From a checkpoint of a small image classifier.
Data: trained on simulated fluorescence microscopy of cells, 97500 training examples, 3.9 epochs.
Rows from block 9 of a small image classifier, named by matrix and row number. Rows with one number within an expert belong to one neuron, the router's apart. Each number is 128 + 32 x the weight over its row's rms, rounded and kept within 0 to 255. All counts start at 0. Numbers have three digits each.
Before each expert's rows are labels from the 100 images, of 14976, where the router gives the expert most weight on average: "strongest on" is what is common among them. Only what is clearly more common there than usual is listed. The data: simulated fluorescence microscopy of cells. In brackets: how many of the 100.
# router: router (model.blocks.9.mlp.router.weight, 4x192, trained with AdamW), inputs 128-191
# up: expert up (model.blocks.9.mlp.up, 4x48x192), inputs 128-191
# down: expert down (model.blocks.9.mlp.down, 4x192x48, transposed), outputs 128-191

# expert 2
strongest on: crowded (100); cells: ten or more (100); long thin cells (76); yellow stain (46)
router.2:129055128118137109100164107134123141129116079101130136130113155179153113181115104120150055121144199176127103114186153125213170105149149129148139118123104141143119112130122116169099149144133087
up.0:131152127172069087084084161133139087104191175071109132151099003154158171093108076121082147117130106140145125136126078131071131131134106154125127122119170096099128124157116100132123110134142128
down.0:175156110150124114090110085111071142093103087160161139153123140188117103126142132183109121098114107108079176127111137110137073091177136124122113172162075166134144107109145111101079163090127112
up.1:122107095102114114125088100148159101108144116182072105118124085131106118116114101115070135112076096128141135104112113121130052150134089143127090158126162144218151218115120064036090148097093116
down.1:130118073131099180084135095155128167184119127074119141116082139046118133179068157122099155145095152140136116140147129078072104165117120164142175160212080155117097141176140195119122170125145114
up.2:109075181173094117092132106117139128114129109128120079134066081070206165139135118114153195118064108138082154115144177139121198126169164098177127133105167091206122126107147093105121129110126067
down.2:121121126124155118098110101104136130131154100097158150115134130137180158212095119101093118159117145110093092043145172050135131148101140052150111102108093172132103119111138046143175113136117137
up.3:120165136112033089111107121134124080086150143094151145113180088084133136157150092135105176155141128116097138155153206103140120158106083131054137122074119105117144044129170133120105154148146123
down.3:130135138102130148118075149116150142192089147134188077104160151074128130094122152145169167078148127190105087154063098131145141095125141084151123112146159151102064104105132134154065128146089126
up.4:175140128154136136110128125128061117093118156151150124131117125115092072104113054111110159117182106118083216151145143131181130125167165134138144108117172098113138109108105130121091111129130166
down.4:146155088155131099122111120134130146166127141065108133125079114129116125138101091156099162169209161099132090181094118134061123139105107199121124164111133112106073127145177136163108159127170123
up.5:168075156128084183138116143128126179149102143129147094140069080110144177170109139103045100162083119121156132040151210129101103142133112139153074120125145137138146100106176155084126128104126172
down.5:076092136168103122150129153087155135115099177127132116076149124110161123078127109117161132136159135168149127084221189090136152078142124091138125124141136106078073116098121073104186092148151116
up.6:109133122125097167133106122136122121124100126130148134125172105107170137099121122175124156167094132143136137060149139128136110070152144149201158073108155184061062137117158167026153192127159089
down.6:082125087138136185125057148132117155107105170110081096141205156128080135115147149201146128092176142118086144110154088105123163132147148137092153171137115092082157075147104106156142116158182052
up.7:177120092102149092144113096136137124088118138164103100090144123084059137123170119136142099115118108143162196109129154168139193113139084125173146053115133127099127023167079134056171118128091098
down.7:110087113148165162115092140144136135057137085088111088140124102147136121152160075139079111130092131152115139132125134155106132101162104143109140077104180136168160156175099104159104131172089121
up.8:098157121177165144092107088114091106075161156147123080152131090090099158151145051114185123072120090103059146140122091161105117096124150151134144103117120116116109119173100086199134086138111125
down.8:131174055113104142170144128128151109108126162117111178137171106137085122152067143152098122124129095154084215171131054138106127127136121100128118099176140138083114190167093137087166147133145164
up.9:120178185120133148096124129093070112100088128174121105178119126080144176064159152134068103119159081133186106137164145115085179137146115136172089155127098140052101084147059075142057129087152120
down.9:105131069081115126180095125143105112069154108080163105140099151113083139139062145109182205138131141127148120139182098140136158088077108119144140110073111188115154116119138126100154131139153157
up.10:122102148220140148144147122119137161130122171151111065117139031092090118133189149084130088096094120156093132070156128158118108133145095131174153168178127127033158172112122110118159108105097159
down.10:144150081088129126091198143129141187196067164130132162137106104152137105176114091067134065102094098112146133136159158136132162131121173185109142130167117137096129133166159056135104076093141111
up.11:107141135150191127099131158152136073112135114108101142196099074124092110136092105094103190145075093152135117206105097161115064170162146169111157162091145125078130179177142114131121079113122113
down.11:145099143110038128138112152146162125107152101139144172171142106225103137107140163177184152073115136137074083147131087192103154138117123085154115073118148145144152166142160155094151126121055138
up.12:105110093132121122095108092065152117119097111126094114156169074159183129128115151132084124149131188136173134065120170100125116108160174109136118136143157115200097057180121080078107142138176116
down.12:124127100105120113120108110136108134127102102095164099097156112089218183107161114139134185124105131096153106063136127069147108117145139140062124104058141100063100139121087151190124140197099094
up.13:106098158177159115126092106122154179086148178079157152159083099148095113135081128122181131128103120097201109137089159141145093138105142108089160114115101117132101174102156148166126093131143080
down.13:141185159158134117149080101124129133094072159148105141160135116155120172143105126112136133117190122079117184211141143163086081121161152192135132180183155124139182145162167094143107096103094154
up.14:138106144088047097151097127082161108164130106060106130146107046145121115135088211109119121103121136085135124135207161130128141161131144094123153096097092199087164150093098124123114133138143058
down.14:100108181184146151069134141118196138153097152174130082167107088110076098127152110124115168145115038141084092161078178149106178138078126126132124111193127071170081127118141140124102104097098069
up.15:126081163108076130056118102155114112133099139135115086097197108136103065086151151089079110129111133105113117117221192127055151092125128119143119107121126156146101156112153108097069152110125106
down.15:160077160141122151151129152106206174114141116155134167125079017146169124114098139107087138160092103120164142095116200108133171127141093174042177182126097145069088094138075135097123144089063148
up.16:129109091113210153133106088118109080088134130145127137173119051045085115108101096116121158104080127137101115189093170176127110072122162145050145116179131138169144172122191132100140104120181147
down.16:174141165159122104161134121097118178127148144089126050067099113089165158135108176108113070115133161144120119088130155125138165073146135069102147090103107165082083132162087133186137168104157176
up.17:119159158163167114084160125117102053148096149170136154159128085194129122097111152096121098070143141160144124148133175146075150132123120113080182126137134082126107070107203133151111070153194171
down.17:142129105147139111126103150134122091089126077173132135181173127165130177101143125126135156160090191115096120080096110140192114149197111157122086109133134180149157202061116159147144144156136142
up.18:118142185168131104199130148116118165150149161131196115112138138170140121151164098104105122094200109056175100113154113176121124143158082163128147079124141115135159091105144136158062081101126134
down.18:082105089133147165153142122095094124148154141145081151128142191108149087139132151120179079155134180176097132144100118132134122168134129174175128111093047123089132212079077141105099147148125129
up.19:100165162092073083122118140136107103152118212099092095135157095135185136112123123162128185125167083124135091149110094176144110102184156088107146148118156121128150130131103114024130120154110074
down.19:188141150102131143116150129126133123141116131220084147111139144180097073109169151159058098151100087099150112141145121127098146151125092123135104125126202162187124132143160135171053066161096147
up.20:138141153162136154118113130116123097123105135164115089089138101114087123102154115118135134129158104119119087117191101173072195136123135112173075102130151130066177082069094143113118126111103099
down.20:177085107140123081077120173096221109094097084108156169190150083084098117173106145116136161125160076173050137130073142102140166142071119089097068105082160175133117085141083140101132065135135109
up.21:206122132155185133135100171114161204148168151121097147168176072168074143141100117129153137089103069126170115086088127131126093108119169124157187150089144126058142176106100121081157082110152092
down.21:142122072209165118152169096113156105160138139122113123112125160089140084096120141136143119146105134142159196134093143182145155140069134125139187124154174097122185178176156216087128181124170180
up.22:148109148130220096110102114179095164119111140105099116191109095146166175202127143101098103081082105080097113110119168129081169104117142078169163104156111129152143086148118172064113132053136117
down.22:115152107182178144154148133135147113083149121140102160146167053121154128141129123150143097147088148131131120142132170129188129142106124135112123136108120102113144133176130120085155136163146167

# expert 0
strongest on: crowded (100); cells: ten or more (100); bright spots (97)
router.0:151177143096116121142151159089058148146135135144142097116069061142129157073207201069136117111088116179136173116174131093126099110104128135102136119075118180115160107167113131152087141192093124
up.0:111090134173150128145130151118178124085119151179151099114096175147194138155076123161162148134120089113164158112082187105056153119192096090136084130157118106081108255090114089118099136126112090
down.0:174102131174098137113108099160158100110108115168070164116125088116164103157188111118157126100145103132125102120120055096125137164158222136112117116154125134124153135093141172150184059191166098
up.1:068150195174133166146179103199134124121091168106136125127083109145213143145141129129141097145107146172097143098142127146134170095175191127132134147189115157154099180149095142192133115112075130
down.1:115135117108134170146132171123117139101111173158118147079105119162098168168099155143163089110103118099127168143081134155147132116128165108129132064148198184142092100145126139098088109181150110
up.2:098119180157129143112162079178166109129178110114130165120104037098158128165102129155145110127069173146135105099146160124135136141212159131100109145138116100101153080128037078132146144159072125
down.2:118143115151186175113138123150118136196114133123139045108130107149146091170147177128165075132103145102150123104138120172164126164117137179171112084179197101133098210180140137133087181135154126
up.3:172140147196098168136108135071134167109109098105167116151074162141084111124131113181134167176092097135127085099123101143100101143078124121109178154130115164134144093082180100165163118090113143
down.3:135134083133109165183100134156120056099134095105139127123142126100092118114140085131115167126172139149115086144175104106081102088123134087178130124139131103106139101106160099110134194114134057
up.4:110172172223162117138148133141093189087143145088115093140083250179156143158129108076084134191176143154163124092185224181198124127081087114138109083107098148125108047110147167140102133128107065
down.4:069134152126099165092077169130192037089101120086172196140133169148113108157106121160136138138130083134084163158115118126086181120118150158119116090108112040100136145117102136106113068127125142
up.5:115105102127111128144160130095118128158122114126142171139102193066130198143118116124139159052076142171102137097195097114085193107147138105161124080135145149054107139128113109157158149103180185
down.5:115106148078067136109164111096106104125132132119062103100121130109169129104121122195140121137118128141106083162099146079121068148101102113148152181049097148168107137196141127121133167066138094
up.6:150149105096086168085094111126113093102114059229158100102119134081120104107141123144201161120157134084123027148134115122116045139094128128124127101088155152148127108066135118107113156090096082
down.6:147207127082141190119064125110158085100125133113107079171203153097123156158154111178152151096156116102164102137127109108123066158122141149148118133141160135096144099126117160126163105077052091
up.7:144119162095115112168058094137134179148110071114167107130068113100136136130163117098183161115132138105142122132133163149104155143130149082098135146099122158228124089133119146109094185137078108
down.7:135135172140124121105081095107146081130128121141113119114148144173123083108142141156179113179138128135108115114106058141102128116093139113079152155172106177132142103091146185116133115125107109
up.8:130103127138129150138142134113138174124133105158116158163102159150015168112125150164119131073167105160133147161131133132139141128129104196141151137108170105099096127171116108142116144099154130
down.8:178160166105132075148175187117106191123073113106144178127089174116165095115135104143141170120110080156147101134164137164167128124112132091090161161117105167141144100140098136185053055146132087
up.9:137065167141134131119108089150122132116119108142152100135074084108128150167104143100126090152096161129127203143129175144099204110150160175113091141151140161248151056102098147093088116148122135
down.9:146137083086103051140106118135154169172145144119149112114084136133124115139182138101099104159147168119169148083114088090113187130200114141169129071082111191200154065149131123146127127114102143
up.10:158165102126081111127114086138152127122152164100117120124084082134085108122102165107146164112084110144131155117107115106105110146119149131142090150094142147170143147107116128068127107179092148
down.10:143112185123150125140142109116127152112069100200108163111120066097155155128118141081190101169129129187101119089101190125123069107096160118131085130110108154126140143099123063159159163115165067
up.11:117143130122133088147149156129129053118086134145150080181103161119095127146129062157103156070182116093111066144166166128129108080077114138191202168147121160173121111142073200124073133123134085
down.11:122074153158045154122100085153140095080125129131088136140124143137181130173141111114152158150137097112143153151142117103116099130108133130153103113103112128092148152153102049140151159116115065
up.12:142202099084080100121126099095133100120112144106123147128135120135209126101113112102106140145102090144143137168175160101146061143101129163111131125117095144094119145117100116071157127142104108
down.12:108136122144117143115133043118145126158107099184121177169133178079181173123122131100188110143111125117155163122150182137111122141169146108116170132128127122087199180143120090133131129155142193
up.13:158177184093145096142069140155110158173162159215119131155127152128097131139116157139152121069149127148135066156152146118165138140093108184153152088054175115172140152103160122166114119136159103
down.13:113109152156136056176071192148133088112165066076071081113076088127127138157115137121105148126120135192132088173144096160089087078069133135136156113190147148137129133102153132152101097083151079
up.14:088105085133132114104101087089130085173109183067120160136076127153170153194063127153130124161097109091088158142151153117159069139067100140142123101112107181129123210141141102113133114144162090
down.14:148129139090055107083121115091102086137072141148130153128118137154168174067175118100167112113095091163093141104138162109144098108115144146122156122105078177182109050143130117142151134145131155
up.15:122098126132154216145130120179129156091100074058126087096086105106082141122157117110124132193170141144145137005139181145149114162098133168123127076163136111127080072128110111144134091134098087
down.15:131144077104079159119080095168157141113128130139151089132123104157198153107113124166140121093122128137132190117125161123179096139071196127106161122118121141127136056102154110107108139121105152
up.16:112094098156100089111106048148140070120123082077083148093073040142130136155063136146091132178153092111132175202126111064081152159166126139172078103118124130103143207113117113147119142122099120
down.16:116110189115102157079164082109168170163123154121104122185152108124108170132091188091093120102097066146141126090138144171136112178129074123067156134109195149150150101151150116093098165147138161
up.17:144134091126122083115136083146153132076080117078140145163097140116089100086131141157119102132179123116086154092085155155142145145087150143125116165151183162156154147095128168131089165154045164
down.17:101097148185096127132154106100129115096098133182145115121147065098083099125132119114162116094159041076114106121154190175073081090121145079194091117153120119153089113158130104146170128043154120
up.18:114073109118146075117159168230112081132059112120137152146073145107067121113119114120141127164143121124081146155117204164117129130160080129111069101139124118170069077146105146143132106166151102
down.18:162076202140066153095107120101124144154118130093100139109084159128127148137106189102074134132099067166099178137114155152163128125138120118092163090068152161149196121190134155154088139151130095
up.19:127108148165145167154133107163153133149121128160093143082131099123159100085131056096138110086130067172128091151115100157099135040103200115178116121143060096190066113147148177104150108109163161
down.19:137113114163134107157117118129144123164138137090162165080169137155135076126164119074091120133121142127104129120098075132146156097120120112156190147161149113152108158133116110049137136167094160
up.20:172110178153090177140142133172148127103056121125121101173062128178092132162120141130101112127165151033163148171144098136088141153067143136131144109136120165237120125077105157089098132105103097
down.20:125148145136158074164131096075199066106132118139111156095175148151126113131069155084133109127122116111129095139103158140074104120172094009139085115137104159143132097108118103145130182129110141
up.21:152174128124163179172124141109070141176112146129155147087135132087069150155087193154110121121151123122141097070125172122134123115138107128085126106139115102077127068150102112151133104138122036
down.21:138154107141081148114107125104180100179113156154186160075123118129130085079191168163180081154142108089121155156149127148102094161128113148111143145137145124123148143107124131096112118109117158
up.22:125095147124124105120146151102142094125153126223147082125134123152050115142133126156146089059120132101102144106170154129171091119132150082108146108139183129100134127164190103152065122120153112
down.22:106158062085144085109132156135161187174133139167119100177187112125137154131105130149137098146133118104180189200106128142115125134063093115218120120135162108099128168126155131115074116126145109

# expert 1
strongest on: crowded (100); cells: ten or more (100); smooth cytoplasm (88)
router.1:120131103141163099151116114128131092090088126104112139157183082065135079050109055151140144130136108130133097135048103147103134113126126168122139136169152045122140136150128076091142089109198177
up.0:102167146109151213212148107177162179160118124124088188156090149166188123135119103097138103101110161154147139123111087129121120142134165128145176138141085105029078138117134137163080170134148181
down.0:101077122183123113138079103098136090177078146057133143134118113106148090114108129129112163146156127141144173121153160157124133143124169108130142080176056057133105103139119216151130145121111124
up.1:133079219143050112150117116145141102146151150143115119132102216128231123125107174117147111113107082067154106108159163126156106151158116130098075165104081121129091111101188136116125160103082102
down.1:151086126126178101139097144211117104089146069112144202132143120128115133140101141133093115169189153160077147076097180137144156056164126155094137151149069162133170063125118122180119113100162184
up.2:115199127129097077121100120159147079130071113109149123135065180147164122120151172161163147167107152119106119191153177131164144111141148108188170105138124172059120140108050152140082192115075065
down.2:185151149091129121137140072104126132121138092140172178122110081078100133113132149133137104082169139089099129143146146140149099112112126133125153193131149104099105179076138194170176173142122151
up.3:087138113136116138146125115153159138085111121081122182137110125155056121117116090170095120134200134156114128106088174127055095116134113120153070129161152090088143111166087141133132154127169139
down.3:097156113079148106166162193158131105118160096137147098004190107162126119129061136126135157093118148140106099110167157096164149187066166120158064154160149119128058107052095135140147113125150067
up.4:180101206115132161161115127129127191116157098168097119165059154103130136107142088126119097066108095098161183102108081160100195158165167098163075149123165099194159119198181112115130145150134107
down.4:182120195095082080132159097160141152115107143131168123108116171174154093105151156141167087125123144086163083130091136138151106178100134094085109141176178170142123138140119148126120094146150117
up.5:153122107142145115142122101098163160111124115173095141119183087174155080089111166127157101138135096099147213092130185150161115136118148109161077170165130094080109041127132187106084125131099159
down.5:144193079166123141116119102093086111152153160160118151144067114099105148142102079173161136095170089070102110121115188129147089135091120140116148126134117061136155121126142104144092134091155092
up.6:173164120149112088104101164117084165147138137124113132151099148153180153017170125103137099109057079152127141185124099132107109088120137123116191142150135104037131100102118132141164115081105089
down.6:178138168121111098159154079118156116130144077164172199167172134175113098150099191118152104175125117121109102093153192170135117167100113113146208143116105099102109179110118072116107155116127110
up.7:139065165154113143116161145089178159150127103121127141132024051123134104120147116123122123134079136125174141080150174104162107170151152129204102117135130156152101124150177099098074112112170111
down.7:115125125155156111155134188052181151113117114106162120121101112114149127089136150151155152121073121131105081182114041092126171191120153084114161090125092106118157127114083201120084153128113103
up.8:174185160138119127095112144147119094144147139181145075136068156108118139129141077089135127146125092200075077181150097114159131127120136142166122136082154089233128094111070135099139130120112048
down.8:057111117143130133096098076175094131135152152165126131097131098086137182134095137158051156132155140190081082151096142109113130090143118155138093119172156096114110138140077113155100134178142143
up.9:121125156182108165090114123129190179142125130129126190134058108109117103157104085129106125019106071143143139138166101177075159137173166086208133075109138135155115106103144156143140119141138148
down.9:208128165076076105101136185063133127210112107146120116097093134134146101139149143105162072115118122075151169155128101095141171210092184114088126100157107143137110088121117133093122100140152147
up.10:083161096143112133137164093102122080125119134131153132088136069071188163167138091077102106136101139107112204105185156127115198100083117101168112128141165082141124105117135144145123095139211217
down.10:156098088190143176166134167131117166150165089142140166142046136171148139154138141108104124070082139137168115070116138179147129199126096176108148059179144162114130141121120169119109106127113163
up.11:117144140143143135100089078171156219100137108078129086093175177110119137178136132127116119135126182159076129119052139108146132139138117126178152140141097199088114132126161161107091144146106071
down.11:143098123148137149131098102050145063084133088112116132094124094079109092124189171198136130144132110119067095151149141143095142086079128136130107150132113134136140155130143131159142127081107170
up.12:147149174108125142162202143156136139182096154152163143137067134108168161103093195174141095106072118137129119111145165153081125125104171124139157125131134096171180132096112159104113200131115171
down.12:112126113163119134102127140120112163132148117128082104138193138091167157128118154092177127197134135121155069094132138102069110161126131077108170173068118126086131162141151091131108176133165108
up.13:168084125079138144123111142145133147120131057105180174152091063122121099174079156146133148120105145117086195098179177154082161094118167105161161129164123132151139086087080147112105109189127098
down.13:101138155165043190142131118109144068137187192147080103134101129134142154158166192095149159112120153162129150089150108132140077140113118129158126145106163137154136075092127185063090148072095163
up.14:133134144129064144125123125088129133163127141061185150114184182073166080151123148139080088089169138106095185225165155132166125102112135127152101152127117196142147027136063140204094121125075058
down.14:165131113045087139131121109106154093160102149182098144175161152155132059091216124098132082086103162076171165126156149130156125189161120143158147084113180149083132169140127154119113131132138162
up.15:152091147100122139117114133211113106123130170097144129093128161052099125106117067166090188143130176148090130178124146097073171111159159139117121138080173075142118124158150130111127113133154102
down.15:115148159128115187132148176132138117144091092102131170067148124079088110120143131208125159166166095098179162192150089126137126156143127121117130137096149127101159133173093052128180095134107144
up.16:112123162160103161167115073121124117064114110113145125093131171159136105062121111107097187118116094090159058200116072152030125133159176128177081111145127080181100106132085109152132069145126074
down.16:147154186092139134111126152166071186174132086181128089121165108149078091102168159118181089112147108104148157114169113144152140119183092110151189148120125165193176071126124151151138115144136089
up.17:084152154130090165132075088126164111160136112090203128149100114195173198111154171122175134128064127138094113089133136148163134103133135086134165118093085171141121179166139145140048113134120086
down.17:058158090164083158122164076155104107066136144152185063139122147158164198085129139158088129118177156104153121138095134140158124079155138151130097160019108135115153124145073123172177121167173104
up.18:139185147089147132136127107136087155145130126129100108128105143161041122197113125175078137081117114178169115173190135110125076082103174167137138140168151100143140087083114102208182127090096124
down.18:082133120136134146180141088043130144176126170137179176099194183163183055131112115144182146142100084145127108143118126130127103146121158119108072151097088086134101117099130113117113138082082150
up.19:160100109137106097176161086129115155189113163163108148161129065152084109120142067143140098141126151146136154154185121114140128114210113107153143125129101117121142149153129141150116123104110129
down.19:118103117104102079075101126080178168155110143132118118111157173139162100136142172116169142161165092101170183133118143137126120163100098143140164151142119160091115121151130126136106115145133089
up.20:136128189169096148198104098164170162100118119171141090151034052196134153101095172148135103091119115118123125145129155144087109122083151116091171083178118140093119134132146128178125142116074056
down.20:131149153167142118066082076076117130106105130147125159105220134128158093160170128129133108128118141132146157101097081130060074116152136093129140161053113157120173111123114174101114110106156154
up.21:116167166122110186109121162116153099125095140106095086132078171109107183105173085144071129132155064185172090116090169174144109110138113098131152134070116118076144105145112148162156103074176172
down.21:088105098155129190108111157155181121120157108140127141121130126142110083117134153134127139123187133136080152136161130091115187142140120113142081176114128143170138194077124150125107193089154111
up.22:116115188158131099163099157096091081125145140120139057126089106131132158155140152146122140151103094146153151181121076114076198071146124152092118111122145128196091118188089162151098099121135110
down.22:194114152145138113100168185119203134119123120090145150142085080090121113123092087159128087140111120069153127159106109202112140116138161121137132117132100148138136184127114059147094161101092149

# expert 3
strongest on: vacuoles (100); crowded (100); cells: ten or more (100)
router.3:130099108164101102134068101123081137176129166152146095153150167117083114165153133184096187063112085090061166120117092176144118092160140126122103172115172086146113154070184190110139153128070072
up.0:127140098088114108127094128099215145128064130116153139127087122144116106069099050118115137132125152127202062046133133108166107140121141170125129169101081132136103129138125194158135103123164055
down.0:181137141140093129105118096097109188144096130085154077124121160148147023087130100155105139055109148104190162190145168188127124176119138122171175113150129170152088161088160099174128156110148147
up.1:151094155189122103122139184171123097119163193108142075126117087110105104157147099155158126136144110132108156047145149156167105140147104083138114208092135153161107113124115135071075123136156092
down.1:091132152188117110099134098176132108147158143112127121136117102126150101145114079110068171127114140166165161056123160102154127119121110165114086113118099097126101101056141203128160085171127126
up.2:087219170135130153092151098105125117093078162111102107148215131122101092169165142118162144074185108121110127153137141088111179149087177120206096119167094122140170107095070109146146109147103057
down.2:093164142148095145130089136135091140171158183123099082115118102113106116145109114143092150137153103073123107167135122170086107085135068160171096072209115103117114138170086167127067111103174150
up.3:158197133156142168231117161151118190108145161169135123113126124106085123128104141153162143175157150089157113108154220085167142034124132124110085078108129113117135058172120132095111109083165091
down.3:103103120093109127151121127113188119218098114116163120149142137080216098123151179111121149121113076060144098146119089118122094170083145066108191142115190165091129139176177135121123139107187136
up.4:110143152093110096149158112145112100109118103114154113093085092177224157144151153108122090109118140141174088091193130139134094164108125133059153097117172210144144093138155138134081094139130107
down.4:136133099131173094169140186164073085115108070105101132144107088099079123105136083094085111155106108121137105211125139111081156164119166108093080097133113079139089091161147072150100110196101140
up.5:179095152125124089095122151173091139117081110085120113135119072081085149118088129160092145174156125133134086143190128097074162068095123180213146103083141155119165145104097086188178145097145132
down.5:128175100062073062123110161162116092120127100196120197197114116166081206128126134167189137125154177110087132123194212080115087132076098147101159164088168157112174106099157147099079134145108133
up.6:153122159067134126147137182099092142113097106078123166127086137124078052089099106109138140145132139184156117123142153160139126144116158121124145127116130146117158105130155149106120136151129117
down.6:142122062090146120079101115081083115193128145135115155173104142053108118126147120142133139151142036139123103092143120121118158163105119129188193119114167126121069139139110085144112126114055094
up.7:096177119074098144123123131191119137178113155124140124122120132187106111129129147143132149179042151185176170115120162102105099118103136142081129119108151169171127090140167151136111108148098138
down.7:125170141097150089163140165167112162096101090129124128076148123068074078162130094119159124126176122129145120180136139175101155131156137188173129154118115113092151151121172086179144127162206074
up.8:142106035162127125191124132104140111055110086076178116130111084143112116112153126138118111173170051099131115080085181174086080126103140066144154159141076146090157130100087136094149153060098151
down.8:183143192165150137118118115061124099136109171152156122141128140125106131105126094120156088044089138094142164115094121167096170109134168071168077100087145072067104162173090084078117163177123095
up.9:103135157039123099184104103147095214178091150109058129152124172144157150151095134079109124140139147077178077110131196150117194128159144127115090122107131140088083085182099153106112135116160151
down.9:111095110156177131109119161121153098151188125119127111138164120161118133144153102220081091125069056142066088128119170158132190158120168087114090132176097136112179118121135067112121091133092092
up.10:106100151124131115101140107118125125086105141089148131130141127098037098130079154113137136129136121088092107141100144135108187143121142157163170129081129149100149078097164115128113149126129086
down.10:112165128069097128070128141147131124130151192129158091116134109107074181105182146161164167125129064060172074130090124141107067221141139097104137104151158087098108147166129129134134117139052160
up.11:119133130130087178174094046106122146103091060130108103200021144157159158139132196136162152160115131128146125204111113136118051141184120166149093118137134160229121167106085122185093166123096131
down.11:146152137124110142204173112101191123139089151075143127083127168133111178134134181103108145159120160091149122131140149149098155176064146076086104159148168148079083082123103137124103064140184099
up.12:124164188132122110181136111168169096156134148087137171079190112162179099078101161140166155059143131162125123127125196110136167152179112116168102132140120134118121144144110163155067133178157160
down.12:158133142119119107100121101174090185118150071144049134141106130137156153159098153112084143106139136067139139164110115162152166169094132148144095128175144184126125085136115106200117153122166115
up.13:159093124124115098089102140128126181119101128152169125187088118141144177117134142101119194128116044117147165125106108138080189142095152122147081177168168162119167171164108092154080124133090141
down.13:083109116147129091139181134127106141063138073136128147131128150095129087128124118187176137066140161177109168114123101163155130091114052148123083133144169127098149135163144105223175125137126178
up.14:172115156113109110141110168153163162125130072187132158159075131129145154126150109161149055151123094107175209162069185136155088118134114092104074170106130099122139145173058061173148161137095149
down.14:134117169103106104092151185146128122124132111126177142138110151057143127141195157180168131137125138116135199094093109161130167144121162171151177096146168144127209118158106163164103143148093144
up.15:089172125125161121113122069132096190122128165095189157093131146092123149118125115128144174188125123120117138149126161147129105123154129097154109125157078110187160101137090127123120150129127128
down.15:137107144167090156179061158121107080068177175196135126046128079147176088142136188150148113186130158110112150101092116143143081100112159119145156133180145096130087094074147178099157146126153108
up.16:140116155100092101089167135105103166132163130114120135112090163138135102204150112113117106150058082116091109171086130106101099136092091085087076097148152159171117107164162147098092110115157114
down.16:130076117089172138145113170079180116143122171186108130137147113112092079110095074092133163159107098127132133102091065096135155069127122117127106140088167139095064166140123098099118101160118060
up.17:098136171126103130090088175180094084118132153166139080117152137123091117128154114118133127170118130155161115113161155127130129107106116128166136159132081057118101140100140127068110129087147160
down.17:174170110165148110148175119090112159150131087109114143130096072170152072174133139102180167096117143118144122117193148171106159065088123167132116114145121186177126099081121138158116134174154118
up.18:153209136076163155114085150081129170152154171100149086098229064148064117162171124126134146141107123114140100109178077140198134125068142133205119178149112150129100047130079186085087122117138100
down.18:064143125158112126128071078079140070103196131134144157131155099131048132138149118138168103141102131074117097087172101145123120148186115078127159174169112060099177087124130248153193132084120121
up.19:067140149168155087144119171255102177104146113107143161142148184143166154148111098204133147122140135129155152069144162130161097125139137140119193185099087101195082017101124092126107097126109135
down.19:152107154125169126133147148147132133107139179113146123057073053169096143161138092150081092138085110133128131106124141135121136111193091105138090140141074121215129117157126088057083100183131093
up.20:151105185107087113118075121164105189116108087123126111190092115166099134121107100142142107154150081139173181173154106114111124116174173137144082130106103159134155183097125091185144149116094131
down.20:175097158117099160137132171063102149134122106105110146166151213132115121147072156138053097127129071076172170159073174176138164172125167132106140082130183107101139076109135155123080116071118154
up.21:131169136090081141153182127110178173107112111086139141136092048101102121127130130116136091155129105120146191128142120120099112108122130136161083089134109135042128134163145077121150153097115164
down.21:155107151108189119112155085132120198178074109083148142137161138103148111166124173110132118142169141122135141119129138178199113150150141119105106143134120166088207144090119122135088150132184130
up.22:134125106099118127119140099148152165158120160121181133146107255121179074147137127149158105154160190134173104195130126141123104127069095092183100113132104185132099138124067116177103098088145127
down.22:137130129110113136178103133162088091153123100110077136054120099164147168100188162170089119154100157170116133220127148157146139155164152125133144124141172152157094152134177156119098139170115111